A small sound classifier, trained from scratch.
Model: 12.6M parameters, waveform 16khz input, arch tc_resnet, norm batchnorm, activation hardswish, depths [5, 5, 5], widths [192, 240, 288].
Training: soap at rate 0.0019, 6400 steps, batches of 128, held-out accuracy 91%.
Data: 39062 training examples, 21.0 epochs.
Rows from block 3 of a small sound classifier, named by matrix and row number. Rows with one number belong to one channel. Each number is 128 + 24 x the weight over its row's rms, rounded and kept within 0 to 255. All counts start at 0. Numbers have three digits each.
After each channel's rows are labels from the 100 clips, of 14976, where the channel reaches its highest value: "responds to" is what is common among them. Only what is clearly more common there than usual is listed. The data: tunes sung on syllables by a formant synthesiser. In brackets: how many of the 100.
# convs0: first width-7 conv (model.blocks.3.convs.0.weight, 192x192x7, each kernel summed), inputs 0-191
# convs1: second width-7 conv (model.blocks.3.convs.1.weight, 192x192x7, transposed, each kernel summed), outputs 0-191

convs0.40:086116128097117182136096164125156154131114109130100139178186131132128124130137104076143132103116081127144133137139108124136130091078135152076099134133132117157126140139135119120126106134123152130118116125147134130134111142130126129151141125128167128136128090130084135130118109150115101155029161135155145162131112121167166183133156137154152163124108163135099083096142140120152097100099162141138103149135084171133139152149090084143148165150096135132144123108141134134158131156148121128116160141112126118115132112153124111161176117148155121106112149101129136143146112123058096123
convs1.40:114160112166149107154116146129119158107163105149138126099134106104111133107146137142105133151156104091110132143141138117152160118105115156145142125111140134126137095146107145094158146121164153138165132115123134064135152127108172159137153158124132139148166132137125126108045161145129130118000145096098124153123110123077138133132135087127143163139114127169138136152089109112114141116119127148125135127116081153152112132129103116126101128148085120125106099116099167141123115092122106154141135139107122155126140131106189155166152121150124110120099100111100137135094098114126119116
responds to: the note E (58); vowel: /u/ (37); first note: E (30)

convs0.108:114152136119115118131130194119106175139136195113094129148210125150091107096105125126139119121147143127129140094108088137137110108101123123122139148141119126121136151144170156128094172116040163118118151096129153121125108139123094118084144116140076172118122098109106106145138149122138176110127137120130177098101129142127174142137114135151093121185115120126081109119095118170132159139125116124134161152130106143139132173132106169144117110113120117136121129168129137139146131120122120139142124126154133144091137082102143109154124124109134100124140105113155132125117074115094084108
convs1.108:159129130166115139186163112143114115139105153129151168127096110116056153115132150141099132078100093104101122128169127123155145164135203129108115129106145122131127141116133112116118132111123124125109137134137118062103140151099092160079123139136163121156115100152108134150121127118115108139148135130120078116113093171120112116121120130088130115180122129138138134132129160162180144154166135094112140092123145136169084132148125088142121108087112126127097144107109129077106142122117079149164155101129136122154156165123115143135138101168116119107124152109143139146084138175122147144
responds to: the note E (95); first note: E (69); vowel: /u/ (39); clipping (26)

convs0.122:091110113088170159138138114105107094112139111156150112143159172124119137151129124103133134097132068130150140145102144131130129170103097143110095168154140160141125171154063143062187158105124157117126106124127116113150117175115163150150132142142106135152149133138165128157146128096170125140076131113115113157142132109125142142152158116168121136143116098125115107152150128152145141118137143172122116098144125146159107106168123110122093159186113139116115116125140135125065136126096111145127119164138167127122167160076148141159123131165118112092107128133147101153121115121113103153
convs1.122:124137108141115145149167119095148177103175105162122138126125113123144140169116112162144105119129067131157137134147080139104137164122123100092129095130132121122128125138051133062170148163111168139117111118130120165122143123135124132132109147119129126152131122129144134098131150121122174140095129099114132137148109142133124128107134148154126127124170096135108102149099105097092130118119111141123100119154095112153159160140104106132095123116134096074137176076166112117095136120136129112138137095178100157133175124092130112103132133085177202142136127133137127115162107096106145137
responds to: the note G# (58); deep voice (52); vowel: /o/ (45)

convs0.126:108130128137110120108166102110075160133126138076115073096149127112141129159137104125120164169126094126143163157112149119130092133167113079084121163132122131140124138163159120116122130153107143119128127101143105131146108165105086107130141142152122089142106130129121130117143136205111114140140145100116126186152114107103037170143122136144099111143132076110094100144094135137161138137125111113145129135111163159134091105163093123155139133122123125151139125183130109164152123126140138107091151137101108147121126117087141147135118138147115126135108170150059128102127104124138125129
convs1.126:120122165126144136107164106104109115143130137133155119159126166118112115102114110124119105143157143133122139134151121130135175129129125100160134175124187116160070113159141196132106113164121102148164127105147164093116094080109106128139156111106159138118120099146142109138152110121137136154145115135122153159097138109156080113147089115111141122071129103098157163133125132153142136158151139101155124144091164140102117117103145110143134165114132134132126141097172133156147121155122102121106135096093184130076100091093085114134143140082118165137117118114092169104087153125118098128
responds to: the note F (90); first note: F (42); vowel: /o/ (35)

convs0.30:117128124094129083101143104112146141070173152105134127123111134124131128106127162127111136184107123123109104096156173123059133084109106128161156119114147153130155141136132136054168137123131108115105171102125119101160129185107106136136145114049108108135130142169129137123148138125129136127134130110114141113114094093083132168141107144167139116142139080112098151130128147163150124119100112115143100123151086147123121144136162146110133144157088087107141126095135125132137163142109164140111091146113140160175116124133113123120101105163137118120131125122128137108194126125157093110
convs1.30:086114131151093121118098113127144119116102119168107129121125109116129134143135136119148099101128132096146150108141080132091119106119128160153119147126122124120121055124126118147097146079154125112093137127128150169131116063106154098116148108134126132150114106056120114141163166127100128096124068143120102116122162112174135109120142137108148191114133102112091098113075161113119108130163130145112121132149098092148149124157103111125118106100129134107119115081143142115071111124097073128140122099105126102144156126114118134105096102104141157113101106157117098126074099148098109125
responds to: the note G# (96); deep voice (70); first note: G# (41)

convs0.64:151159114151116133123119176115077138133128143141153120110144074111117157156157134089129127115131144067133112161084116137121114165107128164121130151155139099170150140152146122102154151134123160138159137134176097118130102166127089154102128142120075137108137126170135115113087127140098149104098102093141130043118131070134088089136138154108127139158118104117130113139128134126119112134128175103088110151152107106116110123132123075120158139124116134119113107159150115129128151148145121124119140148134163091153161130128128113119120105130177152106120104107054121115157154163139119111
convs1.64:177102118157155116151126088156115133136111097128145088159133160129123111099110172142127086085115142159099101087157120179147155132134130124097106148141156161108112128101129109112090134105122102142061124099125178141133116145112127115110114103117118104133127099133147108108112147115105132073144120156109139108134090149091125095112103151156120116116142100161159115175137119121119148065129125125105085081129123152130126115145167128133138146111146124119130114121112120080174135117085114131127155142112098149133153127078092131138188140109098111135127115130098193109128140112086145134
responds to: the note E (72); vowel: /o/ (37); first note: E (30)

convs0.182:124143152123140118138082166118133046133122129124112137122122093128131155121102136159142155109145130104131149122119134104156120116149085149098148135098115142152145102131156099137163157116084094154145100089141117106148117095136120180122127121115123121116139119132126108089161118137133115125124144110101114138126133152144146094124122133149147115160162120124092141177183095144147124114152121119182115120155129093148089072152131103134107179131139101132129144168168148166136105167145129100116202100092122089133140113135158136198097145138119141118122105134145137141110121170103159162
convs1.182:108144125139140134194113139119114076102113149088137165141123142140109115108132123109099122160117145094112078124117109129140154095083151146147093100143143096122104112085103121147110106095119153131121103147140096124115161207117106108145168124149124095140128115092160062145112160125132120101102102105105122158127130118137116159116129145172105122127076143120140129082109104100099146131109150145109142108085148139162138106148091183140124145134145111167088137119127107138140140148164130140165086132104107116145133119138100099158103153125135127127165130145123171132083093117123115099
responds to: the note F (58); vowel: /æ/ (42)

convs0.103:185107131072134054098130141061108149080130071127121106120145138129144140155116150113183151182134137107154142140119100149100125135051148140117108133111151172153130125118086139128116140140079112154126138136163149158119134138130113127113155106096116117156174116140145109121133132106110135123148147125111120060124118094129121165163137132175118123142153114140133126159110144144117126119131131122157094123110081138108117118125111093109135137122169130127103134137142097163127110132103151152095137120138151127125126139150130157123113140125121151139070178136160105079132097138160122147
convs1.103:116128140163139115144123168145099148109121141156157154090136137094146129126123115123098128157117159121151108128160099129109139080134119146121118124143130123143135158131107145133120123163107105160141150133168141099157127097121114144157126114128129137132123096083139161114167092161149138126142112172130177098138127075094105129142163144109109084126110170146109115117157084150118107076128099130107123157131135122139123139122140111145129127119129105108099108114148103148180175126074135101168118125116150108093071152146143114125096166124111092143193112206088109091125111146111091116
responds to: the note C# (67); first note: C# (32)

convs0.61:116132149140114151141112158153131116207107111105108149115134113141142117170147137146146123143172131122103153144135177149115133168155114111100136184142129139120114155110131127106120145181156127148141163148134150122122089140125165125125111136146139135138165176120112172156118107126053122144114151111090123143136116091137026132090100134097084129158156157139099101126149143132187148150114099120158125143149132124096138097131121115139126140121123111146132121158121069106116106157145132150141168112153140123124112160160113127150098118152128167139116159106120102112137123153105125144
convs1.61:166129136134145122083148127104133077111121099113131133124129109149135120125133165129100122137127141149139161141172107093112114147119129101125121128114121129091122113143169156123098106117167109082128142132143113137144132111149148110097097108124146135121102146122128079161165144112052114100145078125107134155143110131103075124149083130115121134120164143091128156127124115101097143118139122148146144112097121137159123086170137090149106151158087116119115115142162113128147164116151101107108123129062101167131147110130084121081093180098148153135093114100064119112113155092143118099
responds to: the note F (56); vowel: /ɑ/ (40); first note: F (32); clipping (31)

convs0.95:136134129106161211125128111100129124142128158125135148092127118125110154159106110095166128110153103141126133129151153113142111121154102077138089126109123119118129133149112137107114183129123120126113159140136104119155106121131133123129128162148174079149094138106091122114110159148135114139106157119134089032135110092120148191131153103136152143125155140151126094113137140103144115153173139133130041121129125154142081139163123135150123136142084129115143096103110117117160164116097113149147135132133125131087119188154113121101160115141112115153095138121119114109126150162156111141
convs1.95:165154114130116125126116129151085161132108122157097131128120144143155152171138174162124132104130140139108169174108129153166153136142154116128139128132142155121143123150141116139142160176117099150177119154137141143117129129096162128151126111126131100116136129177107163125144163142153097101140157132093109035096085144134162172130160084142218125114163164135100168140117158143115120095105133161126111145098115102148135138145185099106129125070127122127134112117144118090145118124108126139115143134134149118113113132106125144170147120100135124114164123150152132133138148088126117116
responds to: the note G# (97); quiet level (61); vowel: /o/ (61); first note: G# (50)

convs0.147:153139132095150142143114160129119084103114138141119122101169122138093083124116117111147109108156131103127201157089116156065127120172143145118108106154146132149131161112116148123157146104090097140150153094155125156149141137121171124145156118143138072136128137111169117126116108132114091109142094136113090143157116116157125139123123165142134131130168055127111108140152091132076124129114124172140134086153126141089140152153105116142138132148147114134065128138169115097106123155138114135122140117173175133092092127136104116102111163122136133153139131108110146078106132135167129152
convs1.147:138113139140108138113109136126167067147113137133083122138108119091143146136158113131125156093096127127126148113144185116136128101117102146107114139133144133111079161127159137155163148123131145125153090121133170128070149093115120119094150129121113123138125094193136116131136183148117088107132093185107111153103141145156151178135141074114157140145151113119168138126110161127102130092153127111128127094133118118179187102123117083157129104112129146096151099149110143083131095156139103113150099116142135124082144091129106137128159128146105138144087132118131110173149105113121152120
responds to: deep voice (52); clipping (25)

convs0.140:118123138165112119150090145136119109143131102105132148116143140082150131097100149120140112122127139103120123148111095159159135113143122109079148123104139127143136121117148128130097137121101137135106092119161148134096095148096130089118144150126119123110111164140094148093123163118140143143126112112133099086133101134120126171134111118097122136143135094138092145121144095122118130087147122134179040144135155130138098160114135114150047174078119127130174131158177094101110135128172164206122121148127107161122146115151135139143103155114164119123098155103144149131101170122144107097
convs1.140:087143129100103148138058146162115110111116131061124133101109121184127116129097138141152169127136146110127144110118153125118136140116105124163123133145126124127141086138121153177099116123143129168146110109129102102136143126135147124116160116095106050121152133113121092145163101155103143086109123140129169118143147149132143177117143156166117149121112118172121128135116112106101104103102105118107103093112115133153141118119166111051149148088119091127125116101140134070133137130155128134138130099125103116109120155129097132157169160123140104103133106196145111105146138125082150142
responds to: the note C# (94); child-like voice (56); vowel: /e/ (52); first note: C# (36)

convs0.111:133100140091170129124121127133098114139170132107116126147178124072127142073112079145154149140103119170070117071097114126103114121153115101155082112116125132118147140166120132139137094113205144167135149117102110151102140122137136113104159112139142147134143130139117148180114064139125151115152162139163155145140121114123120116131143155142162122132082117125136107104111117089118113102133145159127121170155100166100128114125110104122170148134175151145094097088114136152109163127172121131146153153148157112122139136154129133107150125181122140111122166113090115137125118104124112119
convs1.111:159138099136117134134136129107134131119128123171143173140133145104153132049137124115123100101133145161114129098157122111097153120140125122125160119176115148120131144151152136134168113165150131091113145080112113143118098140102146134138102100104108148107158078150134156108109162134120116163145121122113166137111094106162105120173110104112139121113131148147084110122101124091158141142064109147160169124113131126087130113120186105119160148079136126111157132153075132133120096130128142159156129110084178117120105110089147075156167109132149091150133100153102130147149129142123121097
responds to: deep voice (88); the note A# (88); first note: A# (49)

convs0.186:130110126091162082119132149136121154156140052105113084097056120139125146131109167149136150127143139125101160123089142132149103119120135133088155152128149178159141115122122124156143148106136132101129104081175103185140142171150151117182125131188137088127135134119118140144118110075121116106128137121166116156125112098106146131125151096142145126141113109121058132100120129109118136148083117132134152146092130110111151110125076125168093167165096134131140135137132131115121115121149144132130128133130097124089126129096130089147117145142105092121129131108144118140088160171119128161
convs1.186:139122133119136101124084145139157122163131118067127131143118148192161131148086110182132160158093125140136137122147114132147136113118118118136112088128105101128127095135139142144160138178153120131135139159116118110120165050112173135141133114168170143129109126095117119153149145104154105133142149117108119144110136140103162092139106115118100153142166132138116108065091121171124091121116109122124146180116146152129118104136123160092130103084109163136165158172108102153090128119134141149139063151124145127105124142151137126095152148118161144113102164123120110114139156096126172112
responds to: the note E (88); first note: E (66); vowel: /u/ (43)

convs0.14:140151168141151106109146188109141121114115106127107150108122118141145125166107108127141165106120102121092143160086119140131137103122149144138094092044148100106134138153108146124101147156159158123154162169126130132082143083126136101112110151138152166110122112119128101075126122102099128131129098098121161098120138121141092097153165131113101135128136105148111154078111148129110147078110155135121113183114127100103109131145138099121081129124113142116115129130143151128130097149138137175103090158148149142116139123116134153097156119108145076142075124123101165145125109073169127139
convs1.14:153116129133103139129094116113164139121128116151183105129115125159135126082166139105122107119099168137115131136154124104094123130149135125135121123119101116130145101142148103113135111195076092114148112092131152119116101125126105139162163138083130123117118120160105148096180137137117084145128132128107127120126093104143113135094093135073114148119130130115154171088095122128077167121167102121111124100127150101139134116112131096124147163105107134112145167125158151129143132083106180086126073089115179122147132093078141104109085115125130128154120130124117088160097124100130154083
responds to: the note F (66); vowel: /o/ (40)

convs0.101:097141116120124107133087090116129089119105106138106136113166161094086116137103148098105098082135102116144108132106139135127072157102122102191105142125145165124103146131132151133102159162114168135135109116136169117119161159123128127094137150107144125181124131114115114100086141162088151091144134139095098140087094110108162140135109157116134121106153121135146141123189136138155130095160133145134109090141108113120113144140105130116130110185137109146142117121145160151126118151076123137109136118098121075118119124122115127147133079087136175144088119111187111167103129161120102125
convs1.101:162128115160090158092140163142178087101141117153121137118143101149111132139147141168101065141098155134106108102105101134141091120143118096132148106113125110119146129129113106118134088108129113121114096134088105097114122096110110107093143116149094136108103105161102149114119150111141070125120173139145102106109133160149133122107149082089099185114112158142122116117154147144155099128127149130097125114090104172106111127140180123140132086120120159105143138126087106076137098125114146155115114133150107136153118113103125180145106112094141112106139147136157077125163084104170125117
responds to: the note F# (79); the note B (56); vowel: /o/ (54); first note: F# (29)

convs0.5:121114155114133160147128131103130159174193147127136082133147102122136101124139139119122136114177129125084141122100098153123111150160136155134132131090140189232119138119125158132114159140131155167141107146106126149111115090122144135115138127152113133111113156102140153116160107143136151114148138102130098134137135127139155087102142101148112092171100131085101113109151142130134111148120110191129039154117087160101123161130090147182145134140110126121071132118128124102107145136103146136147152130112093118147169143141156111123144118130108118138151109129122140130144136153118123154
convs1.5:144127162104174133128113141183098102132090150173074093170111125148133170138151153077141127150125156131139136103128117095142129150133142151094101127149090112107115109144142135170152140112155156143079186119154160153107123134130130107093119127143146142127121059147111175149109112142155138100139141133109149130168117162103136139160147172121111123163103152089130095119125133121103129120153124110114059135106063115127131109152116137104161112158147101140107115140114120132133125125141105109127131109112115125074150143152101125142107123127157166134130131113122125113141089172139169090
responds to: vowel: /o/ (36)

convs0.6:092132114127130140130146113132138121096110154130117121137127122146150128076113146080115128137151104164130107075132112136116105158121164149122137150127166151131125148130110128103139006138134144127121118123161095089100096153087138135149126137150118113160143138089136125113127146173129106117170103122168102089106152130105088132161122122163141133115125088161124112163099139106127099107127131124165135116146147118135107133146136123149111174100068119119132153146115134140144117130091110096100175126158097105135129116117145096100133110093101090141136119168130153130134168185163142109
convs1.6:109131119119131105121068134122142155087126083122156117099129141144104151132121122096122143130095092096150121105156085139139130100143050117173150128102159101149119129121132122106122045132096157105157101125146143128104136111133140150138117125151128140142107159123126060137088135147125135138121131143137151138138130132133149135098150128133161131116156134119119115119143119108152195151121128106136143113138138128111162118083097150159071135104086145127127107129113159119113100147115136160106117152122128131199149117136128098116130106112174084095098120114133164115106058085107130141
responds to: the note C# (77); first note: C# (28)

convs0.92:127127134095125152127135143123102154172188158167142092124131120142122104133157068120123124114144141122088111126123122108132103133178129140095132109130111119138090113138099122171074098078132133146127109158120099133119133124131148127141141140124125113144187133135124151115114158129137153133131139126140122108107117108138048032152127142109166124150122114170125121099145102131129091100145110099167093157137069118130154125133151161147077134122081134162113126149118154112113161131115144122072138129144127146140146127160149091125151089127090100173122107135106140131111116103127124134
convs1.92:146177138136134125147132135137122102128111127112149135137139144096135142122122155096114068158100129116125127144160102132107105121132174098116128093141120161145080138149153141088140090103120128130119153130133126113116115131123103108094147143132104121160096127146113156100104116168113124137162146126128146100136109128153081153181110097113142094142129121118113110135124135132106144180183125123121087091136084134080128123175124114169091130154115158046137099149145130135167122143121124165149137112124145086122117131072117130143133155105162162152155095106125137058099166135156150103
responds to: vowel: /o/ (69)

convs0.118:087173121082128118122155098111088097164151142112093156125159131119118163147144100152128121104109118156157140137099138106160118203158110112061125141146157118139090147100115090138095087163148142147105112095136138110113100108141106142075134110090106106146123158119137112100117123155160133120163119143087113147145126102103162144119108127096116141134118126150110130135158096110141127137100123140127136146172150158107121149084113097166106155158133129134145121146159126139093158134150148120131153140126133145122101095139119135198105110091108126091114151108124108176124075134151118116
convs1.118:124131145198145126104120118152143094121080107124135142098139119117079137133095141125158121125141137119105133160143123131139142151142099133129099118162092107123118071094154147195122097104122172158133144125170109103127148136145107142087154105120117153139119136108152105091093149131102081150163093191111132129125143178164127119126140080118121155123124092080177103166138135108110146125120134134108096154144157123139141122113129133134121147162148134143129125142144152123062138148176114150110133115138167195128122082149111137118103110139130157143155121116122131165153101151133107121
responds to: the note F# (62); vowel: /u/ (40)

convs0.68:151158120103156172099133133139121080152132133138100139111168168170095107134090099123160132119155119137127124115146146147147143095162078138140153134096094151117128164146144132129124172127104163087124166122106133127155147121112179129153120106144098116141123097089070097175135158165046144119154151117142104139103128108098121138158136101156117130166126146140092117122154120139132152130093096126151165098111083121126105094158099119130105120157125110131126154173124108115162120135147121114128145098091102115094128158089142104154132114168092127105150134132141132150119120170118124135
convs1.68:141155179129134120154115145107164102121135123152166116133121117133113125115106159137136066152110100100113090132121113123143122122116172106101121115129134105131107133152155157140101117145107132134131127151141075106121123134117110184162097124121163118142117133132098128117083083090050125140149138129110074132117137102131150112132112108113132133115167155123184119134103135146097154131131151129115154119112130154162144110127179139154117087138110098127073133118143145130192160131146143138170119160126089094103157138106111163109146111130132167116121155119085149150052130157147146112
responds to: vowel: /o/ (48); clipping (27)

convs0.131:163108139100109067135110096146114121144138136119127100122062194118137144132158095117157106139119128137122114144109089163119101139135144159103133108137138131210140149112126143153132111115105087157166103118144118174081153115148085088088137127106120089147127139110122126126126138132113136123147139132135112146145071130121182130133150128131117128117067150140124124158152136120121127104128097145120131084121170126116122123139137141160177163120159144118113110120124124085133083138112110117152175140147114110142175114121117104165133166210101118149138126117130145120107112146148127110
convs1.131:060095118135139113146138130189122136122116181120109106156090091105112114109131178114105092129108128134137105121106137098100179111108114162129109104185119134116114098121097131146148155105141101124081124082123111115148179136143083112131127113092169161182108126132093131145165144100126099124148112119115109131112139142163111112099116135143126111151126122147113092123094134107145134120138075169137112106128129123134128167146167171117128074071148106149138130117103130128124129097092122111165108147159131137115109140134091162142136142138105128116132118136148138138190141135087108109
responds to: vowel: /ɑ/ (68); deep voice (61)

convs0.46:074124139204145137116130110139179117094117117113138125110143135097150134153129099126141143133123124132123124131191131131131202046120150139139138118108120125132158139144145134135129131156125103132129160085127162128116121081104135121144169099142091153110092125157116133106157145126114122141143119107118142120112143109135117195138121113117170129138120111119147112146162101107121179119147142136114128161123125096128120133133154098159177122116135133109119102096116153128127160156150108140192138180098126135136155111098078133108109092118181134120185125116179138145110117124099126121
convs1.46:123127142082080094118111158133130100148156105101110106137109088109105137116098155117113123112099114088145120097119154104143127090135102138137121148156100147148146096141137101120147116108109110146132156143099050121118113132114127138123173111094179058131097120126119139162177119152161110122111133118125154161142124159126090104101124125110079167131138104124110123119122139138121124124107135102106127100141121137080114096104080106140130119088108120150166095128124103159112109073123154115125089138109148092146111120141126154139126132111132103135049132094118119113085130099118078145
responds to: vowel: /ɑ/ (90)

convs0.162:141114074094114102128181096140122135036109140100149083110140212121103155114097122138127145180111137145124137121124097099086173143087105160110144093119151169147121140117092153104167104126152131096117134142141117159129142152113140151144114094132144087108099081159164132126135125131096141138133127118138132130128112073136107146178161149150117134116150095108132127141112118132137108104088161163145074156178100143146133133145124128128147140141094114113116130143144103111125157140106100140156123140130123128138094137126122166107140129113131113111116148089123087112126112114136140121
convs1.162:108125132149130126098093144168156161074131106138128152160119068134093107135120167135098125116110117129166179096148148160139157113091160116142101116118144181117119108117091147187146109125134134115108099127147150093106131106092121083088144166103112184141091135096114090143164113144120104089128132144082134124140199131133113148120120154109102139131130123120151118122140131127107134138143119122140082129095103112123164095108090142114121099142128160104129128109120090097110122118090095123122129101114124141092173085161133148141125138138097148117120137162100111114133111128128186128
responds to: the note G# (59); first note: G# (33)

convs0.81:175134135120119153121107135148105166133139148113137108145140105114116063123042134132131131081106103118124117120106114166077127118143119136083109146099160160121143144129104162154097128100151119140097115064156105131149132128131146159101155108077113132099132151108158104136114128150169112135141140093155148139164105096163149100145137092168145123137203153141083126106156124120119109135175164098123102149128144159169108139090086115110152131147141110156137133144099119150110126113116140148164146130123164118115153166146124121131096119152099125124144132116099139100130125152136145125
convs1.81:138102116082148127155122145152105150097134169114114124156134157059087108129139137141132139119133092128140118123115146115121160129158117154151145133182103108107111113124152113133080143194151195105172162099150127138158118139110160142129065139106107122149144093121140100121138136118136126120152160096124115138108152105134136131140168101104106114122115155169072124108134083100119129129112148144154111143136150072183101155091136141147114117138128085140128062139163143153151108141123122133105133069117120102088117151111128138111131134141149098106127104121152134149144150116125143112
responds to: vowel: /ɑ/ (41)

convs0.144:165173146130097153146121135112128150140163115141137119134130126126123146115117168108121140132198126165156146130115127129136116095154129141105163100138119106135113165173118136129122132134131123129139106113125120118132095142117126140146111140136136113092178166168147140141100172139134108170135109127161150149139124094154155096160127102117133142148148117138136096120110140135148162143121166147144017149099060112115126119123127134094138170102189107130166091141111114135107119110148141164093133138111168091132110124116129123113126141121060102128117151173119125094115088099152149136
convs1.144:111127113139139099105144142123097094137093097094135169123150134096146159132110142148123086128133133154124154128141094149165105093138130125156127151111129130136144110132122131114084141115136121152160105107112172111088135145115113125115150125119107108128106149132110088109119125141139109152082146147135157132122124134136163141142117083141166157131136129150101123116112089169142080115118118117082033124147027117135122136144169140122156113094148158170119129117157139125128126125121122127087132125149135050125118124134124126138116128189111135099115121141157146135115190116140089107
responds to: the note C# (64); vowel: /o/ (57); first note: C# (25)

convs0.41:134104110115124059131118111144125114127155123124128141129092162141121184179144147115117121079089109137159130128121143120109137128078111109126155148123131112107126119118059111088133134155146096150124142140144105237110138130124122148127111103126132153171167119152156136110158082175063124117098110120106124155144143125134099112131140132113144159128118141110167119182153109130148133150132146133134137105147149132172118139114124147164154169104149141112130136147123086128155102113100118125143162139148168147128102146168145133088146107139123106113094130132102113100143115163118143151
convs1.41:133121121119115096104127116120075138136120137122182149117082137117089077134104136152096126137102063122154120142143104125105114157118137112126113087129120136101126118122079131090155107124101082125110164128130154128092114130116128126165157104160118113077161146133116097129108123108059183127102100131129124138097109093110102136113081119110131092138127086111125147134134131102118101118107108161132124133163098122080147142114131114146134122123132122138127100096117094102170127109097095117123111084067121120170132112106134137148112104135101136152128098151093089139184115095125087103
responds to: the note F# (74); vowel: /o/ (35); first note: F# (25)

convs0.7:125115123132170189146111135135095128138118109115132143146184118124143099193106110121136108127145140141151115146105139113116114159094109104078100157127162139165135166093105116158112142109137150138112174131124117192142149133133173124114150102134101105107151134138112099086087114126047115142149105107127148168127124113110078068162104105129087119155105103112124138111111135120116129114145101151110171156132145173114105081178153099094107118135141131153113130122158106136139127125141124121169149156109164136137127174145144127106144106132104132136126092104149127115132113106149133126
convs1.7:124098147073127134117174138101110136132127115189136104192112119142132151120097110140145092135135102110165151147134131141108101124104152125129116122117136119091101143148185131146157136085109129138133134089123129121126126128172121111167135127123135132129158126112097159137143122135056114151158085142130183169152140168120095100150094113115115131119184114111155133163138131155145132142146146152085131149154124094139126090166109085165092154138128117081118167153165159125141125165111137162117135154101160190114130119116121151150119124110163135134141118141142102138083144122117106134
responds to: the note F# (66); vowel: /o/ (51); first note: F# (40)

convs0.11:132138119088136144155120126122101136144139150112114127091173129157116132124157141087155115150098128147155143114130151147106128107023081116116115140202125166148143159099148135115172137125113132113112147130141121113126133118142097156119130117154130134128113115143153054141099079087127092109131119113128111056133079079087125134141128150120137113131149128134118136179117106108124126109149114113117115114134146148082117124077069107144163140123139089152122157117137173123091147101121148158120136128123158138116121123125110146130126162119139141145147148111142160106125107145146087123
convs1.11:148135096118112148120161139184138136155077123138120156169128137081180163148125130165124134137104137133091128118133076154130113128076129095110152185097122096138168126091148111138097125094155120116136161187145128158136141135088128143129153094136106140125094127138093134132105120137141161155132116134131158081130098129142142110169099124168131124136136105117160135107080117174137101110094093120138109119149169113124153167093151114159145143151142099142133143133103148133162138061134143110113117102130086152193143124121149143142150137091144106113133111137153123149122126131144142122
responds to: the note C# (57); clipping (37); first note: C# (28)

convs0.18:146093213135073088098082131123105187125102173145147125108139127169121146110109118116102133090132143133176067110108166148122094091123112128117111139115127131120113099101121134127109109140076112156136131073156152105137128104164117139069107134143104150128149142128151106116143119113136131125133119167156085164101112129093182163077126144139120141145120102125135127111156111135155120120132123139129129149124150144126114150121172128104093144161121132141129112142090146133170120090131128121128149146132101156129135093150162085156083134118123148175143134120110146121120123169145139123
convs1.18:123122129121107099146136147140160126098143106133109130141106112133083111094133125147131105113086141152113127101107112102128115140134206144156108092084081096109135097110095139170138091134096126138117116105100159086126146151108131110120089138085087176141098102134104128135143149135112090137131140148087122128095197147142096153104125117065156137136116090129183154094097090111125129150144144147109092135095118080153117116142142137129120105102114144124128162087124129114110111115089129131141127134092096128148137084090147130096109160120141126123091105136108125115175145110127136121
responds to: vowel: /ɑ/ (64)

convs0.104:138105121099120159110135178130106185131099120118113114126176123122146136134109139125132167136127148126154115133128134097085113122086146144083122128149146117181102148144139099127116102146123095155112137136127129175137114134105136121118169106149117124122139122156094137139089109177119147122115146096137124121135130103076169084148141128129152129122138131154151111134161151130146140123101107085130216188122129121097120072135124140102121183118112122130135131197140140099148150155141138124079180099136159125130137118094123131137129120120126161104108181102096108099118138156114085113
convs1.104:124141118163120130109127132095116118130133124102166134156116088117118147142122155111131105117111143143143108098088104152131143131116120113130097126096105137088130140127157132108147135091112117095130127111137141097123091130127093089118145158121189121156159149106143172110103113107111141125140091152143130150149140159140142097053127115109161117122175118116099096099103101140137159094169117100157167140144160129152090148135082123135081117155136157089118102124092158106142116114114097127138129136110166122080136176126142134119110126120128138091158098100094191179076134120091097126
responds to: the note E (75); vowel: /u/ (56); first note: E (34)

convs0.26:130107096100119144119119049144149123179124057176140100101171109142097104136094106160134105150159141120116098139129137135162131111114123162134092102150119133127151123131169117141151178093134177140142116136084129166092144113120099132161126138152174139120097172109087116112105128088118123122161147110106119138152118117168200135112129110142125125133157173122134101161125101139093120120157133117089099119161145123144169158114117124097145118145131124164130126156143131138156107128116135106084148113128136137151127107106091144156135129127130161140133095159117133109144171131112103102
convs1.26:151107134200091125084122089137153121062105098155129143127111109131115103110151166136103128158116144144130108101128167156098160115116145109114114130116087120135145112116096156125100123136150135148142169145099156109155129109156089135144138113119144138121104121172108108106127181108137097112127132125104076110134189112163086156105130141129102129154093138163091084100140111148101087147118126128154107149103164124137140094131125137101108128104108138124140151105150117131128124158085134123104150092147130110141123059144114143109110146126111070151130145107104152151134096093156146147
responds to: vowel: /ɑ/ (60); clipping (28)